Rows from block 5 of a small self-supervised image encoder, named by matrix and row number. Rows with one number within an expert belong to one neuron, the router's apart. Each number is 128 + 24 x the weight over its row's rms, rounded and kept within 0 to 255. All counts start at 0. Numbers have three digits each.
Before each expert's rows are labels from the 100 images, of 14848, where the router gives the expert most weight on average: "patch colour" is the nearest of a few named colours to the mean colour under the peak. Only what is clearly more common there than usual is listed. The data: flat shapes of many kinds, plain or patterned, on busy backdrops.
# router: router (model.blocks.5.mlp.router.weight, 32x160, trained with AdamW), inputs 54-107
# up: expert up (model.blocks.5.mlp.up, 32x160x160), inputs 54-107
# down: expert down (model.blocks.5.mlp.down, 32x160x160, transposed), outputs 54-107

# expert 14
patch colour: black
router.14:104148133096172147123151119101113133123098117118102128073124137129134130199147123166105123148088137094123128113126120102160122116137078114127128125113097079101086
up.8:120140138112177151105133132105118143136142134116074130116121128082089102194113110140164143140127109120128098153167113125140096149109122138162119163127126101195146
down.8:130130206096130139114126114160144115129136076115161086128129132140147138073106136146095108101178133082127137120149151105107145106147144139112150142118142121124121
up.9:139132108109146139115101174093118118132118100123105163138132148141113121210096103120075121115131143080107139143125099138165158130128091156092129128101100117174115
down.9:139109193102132141148155124102133173117142136089136151133154150139124113093134143085121102137144162126155146136112141124114087093107150074100113142104140166105142
up.10:104140134129122133133109135116093161121146112125119135126120125187143116142139138118122111161103119105105134110104113134163113126149099127068149123075112128111122
down.10:076123118098109091093135165112148175142151158058117159112138194140125121157139171136136111135116133144133147160101133141125125136158143140091118136095169165142163
up.11:100121109130157134161105148162132140145125159126150116134170149065122153120090141139115078144135102115136120145104162136139183084092148116101105110118100175172146
down.11:150139139150163170145124106118159145092154145090097133135111078086149132162118124067127149099118112156111098135137131139143122140131091151134123108139119113158137
up.12:108145133169095092114106128166131123149164111199110141131127149100136126090119154123134158104121129159085087126127106138090147102117128153161122140163102145130122
down.12:124121110136118072138118139156070103108129128134090147071079116076171134145142100125127111158122112171143120121116154124151137187102121147134101134076110131118155
up.13:118116151096201152160109102122137124143105101128115127119112133149125153110131135173102116131131147124146167158114122097174126095141131121115125137136106125138088
down.13:132097179149136146108143162139116131103090092173158124157125148198130116142139124166164111148100083119121115094086128168111151082121110182109144078089133090161121
up.14:127111130193120158106165137140152119086119131178149110124114108123113145116137126102118131087108122131084100150158131124092147119108126133153116149132127139171112
down.14:186090085155150136121152133150137149149078114146120171129117124136125159145110102128098136116094123132123123103133141134155119123127115165128133130111131129115111
up.15:104119110145150115093112062108149133143147128133145182123110124106157174107181153168117125134152124140130132160172076178105110124120116135139128122161139099155128
down.15:121154169109125136132137119173132120130124142173113140095122129121133140099162133144117119129132152119096101130119151097089122130086133175131137114079123077099112
up.16:127131133095111131109112122153122114131106092119132128130109126161105178157116118157117124145138122144103158129108157142140142120118149150160136143134078062083089
down.16:116133180110108122105142089091131097129143139119128162127113121104155136111152138078136171150129101103164156153093117161152125133077132136131062098082112106073126
up.17:134129126124120112100125145134087134089105102118104153110116166159133131107083122146092115113113148105096132117144125126159116126126056125124160112114127124152133
down.17:085120160096064140103182142092113154129131118084132119125143147158147077133136171087119143156164131151118157124117123153116108095145127124106158141152147178117116
up.18:125126149126171131136132131119107134125106083116136092110135124159097086146079117148156116112117135152106122085142132083140098156196141079106122158142155179108134
down.18:136139128100133112119133164134117159103125101114140105115111122129150079141122115154119115154202126131190138095160138161156114119180156123134086118135115121111101
up.19:167153124142113074120116149103139132104085136115120151153130148156108168120116120100136135150117156115103113116123140150137108134148134098133106164068143151139156
down.19:110122156085126153089172120133110156126124086081126126161166155142120098128138194144104140145145155125155134125132110120100133125139150147124190151147149113107102
up.20:131110128102106104183111156129138079128106142169159143133168122143154140084124109115118138140144091139136061103136069102121138093110139080118122099094160108140096
down.20:154138112164101123112108119096100109147122159138147124128154122142121130123139156106124121135108171130124099121151113154087166092106106114157114083102157107132168
up.21:114091138127116123133138166153109135117097127104117120129128146138133128109104151117120102142105183104135142120110160137142147160123130104123154130103199174131156
down.21:104127140093161118161164157090137176089138092090112125162091113087142098131120141126180162106158127113140169118111148112159099142147116137144099114165108110141127
up.22:099099129135127132127066101170118125147111141106112098103136151112137108134112096154080126131106120102131145116131134154162131071078146078137116159158130205132141
down.22:139138154114124135117138168104118186122152105153108124153091098146135109123136135137151149168103120102121152115093085152149159114153112117130137097151093112123088
up.23:106099095126108146102083102143152116133146150121108123123170112136149126120169175142107109147139085160114120143074145132132109144131125157108139091126133148112127
down.23:091118168165084134168111124115111156115128135109158130128135107099101171136124106117111134114117185104119142119143154147119111133175114170096137107114154174133149
up.24:115150147129113100128089130153161138132139119172133174118144140113142140152206138142162121150123138132133168162119152150147114169087151106150116132135148145111140
down.24:126153094098137133115125125134113148129134120118127105102124103153163152131108084155120109091133121125137169084130148089137141140163136114135109128106095162142091
up.25:128139093136129088109112149139195107106136130101113147129170166134124110110132124157116136086161146112115149174104175139132126107090145127148076140133121149128100
down.25:135119131117141166122121151223134129152126107141179110154147142156126118123139119135132080123102128169123109104095119174163184136147162178091132119133134157141149
up.26:101129123075105136092136144141088118103096154142110152101110114170124153153124144085094070138127162098127118131151125143134135122132086107119160134121122187133145
down.26:119124118109105120142164110099127168116146118041132130152132119133148132111151146078145142123134181127153150120147117121160099142144192128144168154130127161109180
up.27:149125115151138099110124159166144132153089129132142149105141109126120165134146141127139143116102140090147124098121162089137139078087129147128096164063128126116133
down.27:117089135114052183096138095135103128102125131185166126123130111122107169141178118130112146122106129140138096127136111131099133159119140152144120173125119146134134
up.28:169126118119147125095113136115128134089172148106058145147142136164162161119078114092144135117101140159079151127093129185131160150115130101133151153114159165173110
down.28:124144174152071099143095150135132131093120153130129102131117116125169129151143136139128113110156133117162124144126116134114146163136077113078157129132104138162119
up.29:121137117134120123117114146107120184093118128118111161137109152182115132163072085116117129155144177123073135124110154157090132133125089107099153163127144148151169
down.29:123127167102137116116177136136124142105148120127104151139128166145123097143171175119111121112122131159156118121107136128124112113099149184144148156108156121097146
up.30:115134151123146131132091172096145106109092157144115142131136155114144168097116130130100124137133147133088125148121145137090083129155157136126134156100126128117111
down.30:143087126174149118124155122136096140138140077053171121142116121113124111135129148097107127149146134135172135105137074156161143108137123110143122106142150085076128
up.31:100070132124117119122151135122108128120172135096132116136162125154107130125094141127133128134100147125112136123084153131119126169130128144090216142112126173136125
down.31:098162125125136100114127132079133141088096126134155109153105152118086155139112150120157157103140144103123121171107144155140147141133150151143070111102141119151137
up.32:121128106106149151104182133134150137118153098146092139109084152102143091111122140121144133137170130145111140160135176093127119129124147108128141130113151126132155
down.32:129100165141127146157133133153134151119144109133124134131148133154156076133122128135118139114165118090133127136130125148112169138107107133133143151160149096113152
up.33:140157110095129164107139156116139083116060097127120115192072132131147159154118113132098131138130153114161122116137104109168131106161102091118123120134142147129155
down.33:118094137098139148142176142108140137091116103062143117121131132158127124117099119129101128157191129132143120070142085130132096095169163121115147094158132154103108
up.34:131132141147118080153163116155090166088153161125143149087053105129130155160090116121131135152110118158104112170121116140111154119157105154155094114113167157138162
down.34:110111147105152093146125127110200137115122098155141156121127147137130120155085101163150114184167131142105172147133097100124098131126126125104147101134143126158065

# expert 30
patch colour: black
router.30:140104164121172136164108113078099115155090162134124133153084131129129114169103120125162115134122116127185140110162125097156086129142107129141121131120136068062136
up.20:143125122086064107133123087126136159119106147139094087167123151166129110110137142111144091093129134139114124145110106127108132106108149124129188135173143119136096
down.20:160124151130108117132163145109126180087118153136139097143157139165121147106131163129165152154131134139137110121152156120167109144130106105130083160094167099118123
up.21:123139133120179140152136074127128132144107096108174156134152118123123138109138132132149157126147143096201135113142082086150119096164126144157080132108140103138112
down.21:140127128147122163123139140116109127111138166118120135133148156128099130128128102168145097160114105091171128111096137140131132117101137109136162108107096154142143
up.22:126144127120133121106128173134121128105160098151100151145136134089083125092156127112118123168151150098139140131155142157109109138129083142155152121135176077106167
down.22:132101137136131098155167120131081036087138138119122147127131137105150138147122099142115140139157122097149122170159126127159113124161108169121102145118092090105091
up.23:091099148100132147122159094107119154135128086121136098164114136152124122152153131176153133147135154132124118140130148139149172128137097156112181117130150121121131
down.23:106126121115141132147105152147141129096111201139117154137134167148118133100120114098135162118171102152104116159110147101105061128131151108153086152087144114126135
up.24:162141114162127103097095115101131113109137132120134124152154109149133161115126124132142157163099086158135116136132127148134116140166155084188113174092150121145128
down.24:157124133146125165118110150127123115101103100145168144132139125124127144110133125127075109156134119093154162143098113105126151122093124159146181096165123157156128
up.25:107153156108098157114113112117133104116101135146136116114083144145152139111151102133116139114139138129118132161080144092120111142119102133079101158067120131118096
down.25:155159116181154150157139128128122082098091119153134116148124158163134135173117153148130104158113186091146125135152115125120111134135122148147183102141146151147129
up.26:135164110137115111107136127155173118095098131089105081169132098115128121109169106146096111128107105138104116166094130144126114107103102149128095107119100155141133
down.26:116124188115146125125124151137140129118172117111142122115102097104115135096109117109090131116090150115147169138173139154150125110107158094143107134164121141151133
up.27:098096105121142149081121123087126150151096137117112112139116134120127143121095145108131127145121090090142143117151116128174102129157116098097134143125137143093095
down.27:128084152122144173155127121111119128130121107105129161151141138148133103129138115135086096124192096091168158139119127131170172113143135131142131122150113153169143
up.28:149169161148118113144134088161104099137128124130117107141140112110094124167131141139152121126121165142112139160159153151068124140115151106137147079132148141138154
down.28:133125116136112142131122143141140125111123109165123143131111090133132132125147152171103078154146130109134125157133124149117172092085139163127118134141144085079125
up.29:133138126105126113111104115077156140167148120082119136134138176116173077110089134082113095147128077132127154111139121143127120074110135139146089127127089116161120
down.29:152156117147107121120093107120102160150129123116124050118134168158127097110161097109130110148136099140109164098165103163121126134118114144085134126135121102120152
up.30:138074108107154175122128130112089078159088137161141110128101152132139141134089125145139157177162110122167149118126111128135100128138102111110108135147121137127159
down.30:099106128098137134141119090121133141111118120092149125100123130146128131107102080156117086105134148140153131128137138094140115130150160073085138166164119181120092
up.31:104128113118127126112154078079087108124128194161098105157107152101107100114118113113144094114132168148137127152146139149110173153138111136119100135150130147122175
down.31:140137150160093127112128139097119101111164135121128146103141134119091153107122165120122123150129118132140115123119138134137115139099083124126106183168103111129147
up.32:139127123104135120141134116102126150094092125091107149160161093134157090149120154152127164164156084087126145107145094145158138156164150109145099122120178136165147
down.32:177127123115127169160122181115110146052125122150169117120115130120126114134144147086122108154149147115159146161091129127129088121098145170140116106125122149138162
up.33:135170112095141139131108100118158086132104173113070119110122144157111140122152156141145123125134159109111178135126154105106125075123110105114120118082100150122164
down.33:128131147125120169117151177113106128136142106102130138128135147132097095137120156092143087138144138107124123148116147143161125159139115109098158117115120106158105
up.34:120105124144157151098126138134130099137091114104111152121114113109186083103111110153092107112152076124146131129104117136138126137121119141141112161127102106106106
down.34:105138157123097149122158112122141158081124084105146107072147137156119108109115094137145145123138132112136139086167130151104119090083118152093137143119110104140113
up.35:141103107144162159122131127125148139103084120104109128115147159107168103091110117104120081164129067143127162122083125116141139164150126099121162112133134130116150
down.35:127113104114160186124122159122161161092112082106110116124108142148144081153159141096127138092173115099127106139164119124165082086139112128129150126113149118151129
up.36:112131125192088068130130127104128102117104116126160163130109114107133104131114117157087128094110121122127120139073090123083127118109108111096138097154141142165125
down.36:112157140120163080122143117127154102126150152128086113108124145108167137116126145138161102118111118154152127146134115135113147120090122151104197117118078124099183
up.37:176107151124078147110152115128104131140117117099102133123101112133097097127108130145143148171104123140117160165092145103124126185120122138146129154144118126111142
down.37:148167117096170115151131144139124141131094094096119106133099081101138093147144160149147124127101116111146109126106127144124162125135095136115107143138132147142108
up.38:137158162123102149130126128118137149180111130104115098155099127103097086155129088142161124133142082154101102148100098194110174110131105150107121119128109104100086
down.38:129113144126129123108114093118163095143131122152179128077112144144161087148145108151131127125152122115134099109146110152151156104128083162168139155155146058120144
up.39:149139144167111143096127109146130129109112108135134126069106124127128093126075106178140146158147113130124131187126115181105118116117099171101124163117134118102120
down.39:147116131122115113162147153130134135146079091128151089131108081145073126128128135130116097170114155118115101171112113128155115107095146095128106138150102149139088
up.40:110111123140115109127143105191105184151140160183126175097118119109164149099142095144126141151127117130093148129107161107120138165098148160099148084131121117134125
down.40:105131147117134139118105141101127127129166175125151096094108075128115171111147178123090149121115152100130144155141109124171127109127187098133110143180112096158107
up.41:158144108143149116064120149061090128137116129132127083132116158112157152140131121100139191122109086131116135077131108145121132096171120092132102127119135115129173
down.41:140103157111158163147138136137087097137128125129143165136129078161123142091123101147097061142144138102178108130144131132120097110120149130085133114165098131118131
up.42:091082115100160139118138084128133162128106075070121156160105120118132124111127128123137104158154089120127177113143076141144114131167145135131153131158156120132121
down.42:125134131121146141123102119118130151100107104112135150142144143138144112139145127111159140124216098108136120159133105114155098136145134111164115097086133146176111
up.43:163143132107111118159134140108164093119113130107153132134129136120116143169109088129093088128112101140088163136137098142152140160160135116121165123155060166135162
down.43:167138128119139149138125143117150155146106129141108126131127163143161147160112127154142130121113132085136121149147149122122130105128127143143157089102119169108137
up.44:095125121133180157140120095130124160124123129118172139179151138135137121139131149127154156128102123125154098108147090129193093120154149174148144124110152162140133
down.44:130129122150126129172080127160103109142124108162144194103176141155136128098114132142106103162142100090139102178104104114125112116118160145124149097138136135131143
up.45:102092134117115117123172102145143132158175130163129123146153125141117152099143153140154134125071094181126135113102112158102148143143117122123168122116124150121163
down.45:118101153157131111122079092126142071130104139141141154113126111113119158126114160143096118106132127154126080130114102136139119106122160115128076132110126100133098
up.46:124113138117100128087177153116107106155081156145105120170137157142152115172146128090149175098161127148139122118147141171125142115123084144150123100127132133160155
down.46:190155157133082082144136143103148120119120102137138155133099151124126152068115113162102108127124103154120118127112104146114122089097127117158141106128095110104141

# expert 8
patch colour: brown; black
router.8:094109133114144141143149136139127098151104120127118117172087158116118130107089134144130131136097088088135123095116102083142090155133104108124118147146168113100110
up.20:105135135102112108135140124124151124099117107128113115178080120146145125119153149100131123134124134106148136103168096151089151120128134134113164122146117073145121
down.20:115176131136118120098096140175099140117133129114137135093162126113110099145147154149097135124161098104130110180085162147113107162108134127172107096143120076119143
up.21:138119123147117130121131126144125110154112147151095124129119139154131175117139138125153105122103111116159158118145137088154145135108107052132147107108113158091174
down.21:134126132128115156135123138114121115125139141156106147132126154118126118098157115112145108100096146120133172146170146100122128141070127108118098146137156155097142
up.22:091128135116152169095076105079101119142124162112119132131095153122140117122139121098118168117150136114149149133134132170122125130128141128143112149168188132091120
down.22:121130109139105121116163110155093095125130138123161106113134134159080161093121127158158107091157143067162155109153102118118120113133156118143127111153076085061144
up.23:120098150140117122094131110106104117144140132107088155164126135161138146108151154073093133129143096153104128124116145157127145133120094135144142151146099101135128
down.23:071119137135166088108140091115132110141127142117076129112072145071126142142164121076120143118085101113119147140099128147172124087114125143131148130145111169126114
up.24:157117144096131131153183117138138119128158152116143093153129122137122148124145164113159089135103120111126148096151151108169079118104130102089170109145074163135157
down.24:104108102133157137148125125126128147134140146160121121132175119150131087138145153106130131154115138156166144136130145158131122156119166131130038160136177106152148
up.25:147113133090105152085147116102143139133131121083107115119107146134130116098126161104170111152146090142171150110100091117146128142144153134156145110112147113121114
down.25:109112110081164119123115110111144175127091086084108126143125167103132143175116138119106139154138170110116151130140132157121079127110107101133058133113143103091108
up.26:076124087102133109101076098158156147152088101146094159110144157093131070120091101157156118126128077099107128150119109141122176142143112145134109144119147109138144
down.26:172153106144113103124086170099113113133115109135133163115130198137137128131091114158134107124114162062148116095137115130114134111118137156104165112075148141167137
up.27:181118122135150117155116123170124152111150101166151123114151158123113103119154132169109092143106081126093122120067119080185136117134126125127164095128130155138124
down.27:140128127089124127119149107120096108112136119185122122114126144134135126145135139138151141116122188117175157104136113095147121168157164116118103143116183134157097
up.28:108110134089115150116090109137138094160119138160087132093124140118126116145113125155123086121164095074126170146095122153119145099105137071142148110133122127076153
down.28:130136135151150125091124178121139132108153129085122145113142138120103123140088122101141157122135147067117109131197134128092120083100102114094158134138161128123173
up.29:088136212158153140165113125153110125152087107121120102139111119143115137113139145103166121134143147137125089129088143107158116142132132150129111157077118137171104
down.29:147144102096099114140107128108121135129130166111106101133200130107090122113117129115167122174130145125117132080105158130099170143101138136103150117105163125097078
up.30:126142102109087072071127170121143129115120157114132126142141113132097137141109126143151143130097136155095105150109169135136131120154102179135113110075106119170122
down.30:177186163183119085134130165183131155125133149134158108133144107167152120112142149132119118104146106161147109130142160123083142129125122104108151114119116144108148
up.31:096099132122126154141099125132124143174117174126146123140098121193103133100121154106130113116149125155108134121152142158134095109108159082087142205140105143088175
down.31:095080105140118129087116113101145133123127119127120176120127110113120103132136141127147126075111143109123128136131152166110084105089104116094080101124124127116165
up.32:099148072125134109169109176080116107157110105116106098118142145097161100118107154171146141126143059133133134185118124154137190136140088136128056130131127078136121
down.32:148171187128116141135086142139104129127120087095130171135137138099117132156129115111105149067175129091139105136153102134111127106141149164107156127103122147156106
up.33:182141136111115148120123119157108084121123105097106173140139160159125116175156157160137108126115150145150088149159126123105119099100116123094130108088144127138147
down.33:117131179150125149147138129129084136168138152132087160114160133128162116118143149160140120090125106164133138135100147140115178203122154136133165153136148128089153
up.34:160146123144128126139122124116161111115133115121116147123126109106133137172135157089143107111160106143129145161144129156110123125131081136158070076095122111101113
down.34:155133137116137138100122088138115117105138122131125151090163136080123131106098123097110113125148132151079119084152100142127117151124187096146136125127139090088143
up.35:136107149118113114145130157136104071191106139119129182120137127164152118134148139172147111081151183154155108091099141090084165103118125180139126092155145132098144
down.35:128146135100113168154101150122160116084119143159140139126144134136106121139123151125087147098121148142102102134109142139105102151086126120150175115154134113151136
up.36:084117130101111113151113168114124138092180135128133110108114132143117114106111109064154117128170110145135131121133122142149118133104141124087149131152120131170135
down.36:125134109124174147136117125148104154133110106143134080143139127135100151142111122121137143151096125127158161098111091116148132145181150108108093147176176123051087
up.37:110122106114142096115125160151162103096123151078179119119122118121123150090122136069115120133124125123174113160117153153135090141152137101138090126158142128125144
down.37:162112106185073159140133128145072129138107087110095151135118105143085175158128161126140092090117147111130131092096120144140139122120122117128157126107124131156162
up.38:095171136142121156142131123141166107132094120148145113120094098115124087117132114141100174118122139161111125123157123152115114131123136131167144110143165103155141
down.38:127178092165081115111081150143125129148127115127078166106112161152156126151163143112142110131167137120090130100086138160146136107118167144083141117143102163076145
up.39:155112131108077125146117116086123137162096140114118113174113150166078136086142161088122151130171113132108111130119126119138147119117134173125155111143117113181108
down.39:105101160103129137154154111100135176081147138151121139136176125117109132151167142105121196152129101158147182141158124128146106174135124124164097128124154105133097
up.40:136126142122116145109153110101116128144164108105120124169094152071100106118110138069147170147146135132096142089129145154147098136111121127110140102131086136158137
down.40:079120146166117106159134156143103103133089146140101092114112130147066086148145133138127132125171100113158120121122128157141103130120173167159085119111134084098098
up.41:101134128112095131134099122117114078107107119125121153095145163125167136146144166123171170099145130122154136132139138140158091126167155095169073153106138129113095
down.41:133132113170163117100084103147103087139137116113076131127093137142144159121089072154144129115098102115110146072156122136098147113147098114144132095154075135106141
up.42:173101081115114083118103116097152151097113142141114165146164122148130176107136160147082127168146152122143158120136102123128167110148157124125145117153126170122115
down.42:076114164111144115127135114109181139130155121144108151116134135098134111140153107104144116159115159109141133126105128102158083119129121143115083118110163137119083
up.43:128070163139092137128168126099103108125155159122141135166098190141135146113110141077131131181134157124101144094147168119128082112112146139125165143161088163123112
down.43:092129116151167135145126123148136164171134103124118113133139128097136107132128108147142151103128082152152137146107139139161136142112112143142059125145163120125093
up.44:125125065114098130142138129130130135138105133092139130129117154128143186114109142145137072124080130092124162151132133086148151128122113120166135130141074159119111
down.44:146146112117121136113130107109111122162127122104173133095179181156150147217159175133159113105117164179114144119128161113143145135175115128125127115144124143110098
up.45:144096143107079138145141140121096128114117144078197064141094146130137164150116153072142100156115105118120144069121173156111120118129151113120148141137129151129149
down.45:092102138085175182139150116120159160103109098193097088146154108132130112169140130144123130142142146148143090140084126144179104158142146135123077113134129137096096
up.46:128142142146115140149102146091107155155140116106157122142132176135091144129136121124114152171122139143150101124107143122111098152179123138147117149143075155126084
down.46:157125164111127114093151094137095139100123131126128159150166125140157138141164130153115090145156138118111112120165156135137127132147144151118121112154141112140096

# expert 21
patch colour: pink
router.21:127037142103121156131133090136110079115137116144135133136140184116107108143124152124104173149132141157115169095167147096112105149158106130128117144159145104097136
up.0:098142130087159115137117129076129149103117133151128097164101142140116159108136165101156108137084146100155110117151136118132113157173152056157121172126129128114133
down.0:143122160094116119097142139163117094122160132098156152118169101155104139100117136096106086139078137153112136108121092148093122094116096148129125146156122094110131
up.1:122149074153152131174104135089118105171142112123114115163137170142146151147093110107131139097133160099135120079161118134147128138136103163089155109124125170133135
down.1:109125138097144164121121111105141118154143094115162134136125141106074116119131135133145097130121182103135119101168133154118143140125116155135143102083194121147087
up.2:115140105134127114094121130141130121129125123155126120156121120122112146130150141092118167111141113105115079160124139104160107113102185123159095144120108132131124
down.2:123160153109112105121127123150115099121136125092122109135120123159163120116153113116123077128094086114086164114118113128125143145132140072139118159151096117105142
up.3:120156097128119151165079112117112173098140112163161153132128163127123145106147122113135155135140099168111133152114122182126143134145117150103182106122126132127135
down.3:122117139133113131106109149132140105142119166116149096091140155110120132099127134138148093156101124165129146117105125125144159122131151103150157143141125112156161
up.4:151131116116156112135104137120087100135100110122115095149167136121141155150075135155141142116105136101152092085127114141081136132132116137139147140120155098134153
down.4:128139136152136140130150106078129119169142100110147117151136128128103130103111124143156153129137135086118108098162071164140102108122134119153138097123192107144096
up.5:097129079099133136159127148141117105137152098110128083145156174132135153113105173127160168111110133132131129125184188131167129113137139097152136140086127160137133
down.5:121127084151151084124131086102139159152127144119138149095116151130131167114136076157116108131093137097137134136097044170124153136137104178143126124176112117159108
up.6:125128180135137161119140138105170147153176106110146115118159087110144115130144128145125137146169084152134133107095143134136116103124153107144149141085116122118102
down.6:126138180146112101102157070121120094087129139132130132144181135108195140091134112115124133088137128132130105141153111104156121124097113122109102120133145108130118
up.7:097099098154127159138149141168135140114122176094138142102159090157112116164106132148144094120135113122113143124171119106130121129118096106143136097118112099178103
down.7:123140145117133108091095121141083177116162138132149156100130106107146179125100141087138083134168120133086135153127127132083126124094132144145167110131128123141184
up.8:156109120119108129174138128119124134142147147078138137138115142056102055144100100117124125130097125157092124137120147149186105144141114119128160147127114147157069
down.8:112158126178120124103124103109118121122138148111097099148161112140108111110148126181086098151184081093144135131123135133154130133085122145134091150144112126141109
up.9:131131167169148157115125105080138097126117064139153125160127125152117153149142088108109186102139103122113133116117150132166133117139132127145150127096094124125172
down.9:128161173148115105157140115117133099136110124105135104107115111143163138153143112142122105141087124095107125134173083077107102132134140100147123128113119138090098
up.10:148125104136115121153126135140163092135134109136114154141178148094116089107162122129105125126171105129158152120124133107121123112152154137108111119151123170120122
down.10:095140149119132166144148149149128140142165129111142114130147087142102114112122095105137088128143124145149130108106109098170133109136126094131125153149149153131084
up.11:168149126153123166114127150144106121167108136080135118096101100133133096115128138147084124117100095164128149115125145143130134109128123126092115123121192158182135
down.11:147140148143164084122116136112158119138116137166094116154085129165134116150117118152142153123109122178127127193160178112134123148131120116141112141127126140169123
up.12:111111161133137163112114136100142103186133132089142113167123123149136129129135111107108138145138148128142144120159121139080127143137146104115135146140137086082127
down.12:099093174140152114121132070123161100100088105139127123150106137158150153197101098111078116134110110127129122130108096137113123145107081136119133114125121139139135
up.13:139146151122138102127117140095108136101146162128134120127110084149151118092108140107122123119126113149163130114137084114119138112119070143115123103118129097146146
down.13:129132127146143113119187127152092119118163155150153084126122103123145132161184158132178122116077120155167125137160163102138102127144115106098141141141090193151123
up.14:090117146125127149140117114088120114138136140162143140150094097102100114101094131155095115134144141170125148154140137114152107127110147143125161099119150143150110
down.14:087093167119167150084111153123148115123188162119117122117149162114180127123125115134113103104146136144114137106114131131183112080109144117124102147136147137123112
up.15:118140106124111146118149166098158117140162146139156107127128092111122133157130174118114123158162118171172129141142097123127117118087072132129186106171099080122130
down.15:090133125096112115162110110154113138144165105127137130114115136113153118112154168105087112126156126124124117127119154131086086134135094162149121129100105106111125
up.16:137154127141114180143142150149125093135118150117159144140110161103121141140150130150123146088116089144078085136163140138122086126132114183169169093151098127102081
down.16:111176148121107105162121146165114122101096133101151096111126149160131133130131119093160141180130120090071137149148135132157116123121145107119109140105109175118170
up.17:115074139110116135117140115099121112153124125143146119137190139147110155121146132106118132152115151110142147080142155138125127144097159096144131177081104111121150
down.17:090162163160132107126132097129164108128118124130133114147125161139131147090098142134118142130113133114159119117138096144090133134163097129099114117121178078167086
up.18:151106145130104079068141121182087094140145160134129139134146120119169160166131098127131101142169151140118129152061140180137131141196128123116109101149128126118139
down.18:113093156109102131102130136113103151157129131169092103126110109146083113109131168067133147140127082162159152167082135122134111131110126113155107130116129119137121
up.19:128116160134096152132136123111151080168130158112099148135112145175097144117135093126111122116139091169114135120129123174158125141092123116148145115136137108115128
down.19:068136150132110103136132113117134103157128105140114107125096149129158147147151111137135124147134119120136120148150133180101142093118121147086127125123130133142106
up.20:124119079143136102164110141108106117082117165113145158112148097131133138152119145154083119116120081158106122102137093094143127135155127125112131103164145116138135
down.20:148086177167136152177094149156156131130149144171154129152112135090153138138127116108136127143154150117118142087183115106141131133143141112157117082137163179142114
up.21:103092112120123137102138112128140153106110143140143160148133106137117129124147148160123091148103106116121144152126143139140138167123177113149113143151126118121083
down.21:116101160129066121088124131135147140065126111129137101113171136152155117087111150099082106137146136135125129133103150123057125130098148144106147133169127111124171
up.22:114117142119127123091175153150126126079158142146130135108115143114127163130145141097131119139123151097117166146110141124116122154093104106146150077122127128144125
down.22:099115154100116119093084140113107119127111142151110175098127149143127114076113115166134123144139126143117133106059107147129153118128120095138163159147118126100113
up.23:171126144147138125150104117144129134101140126142103130175087125092116148121166164092121116127102142118096118166156112110139102135111081109143159115098108155149114
down.23:149137174119122079109122123157122099125163147126111117094086098134141107130147096104106087136105094112105168115134143122133128145142139073147129160147095126096124
up.24:131146128091152167118102121131117117108116140168130125140129134151142126106178137108142160126087119104099121134150172118095119144139135142150110118110118121111142
down.24:122147163137099137095135141153178108124129129116108141105138112147127136123123127131124143088099146100087108112175169123137129129101129132115117149099175105093120
up.25:093097124138155162128127126107115129100125128156103170123100136161126119104144126128151169125140167112094165142141115092138145137135095133130145163140121140106115
down.25:155136127121097084104104125139145121118094116165130151080111139144166153152128144118075121116097112122118116121127156105066102107138096174127167131131079138112130
up.26:107149085160097140129127130123140107136083136115116141102099085152116096138107110161135158102155108113141153131161190147110113116156138121114171089179144078101157
down.26:125126130134148125176112165133151104104137102158181130125139126110095169153116147094145109116165147140139123103122104142144097138095186125121117170171155164141160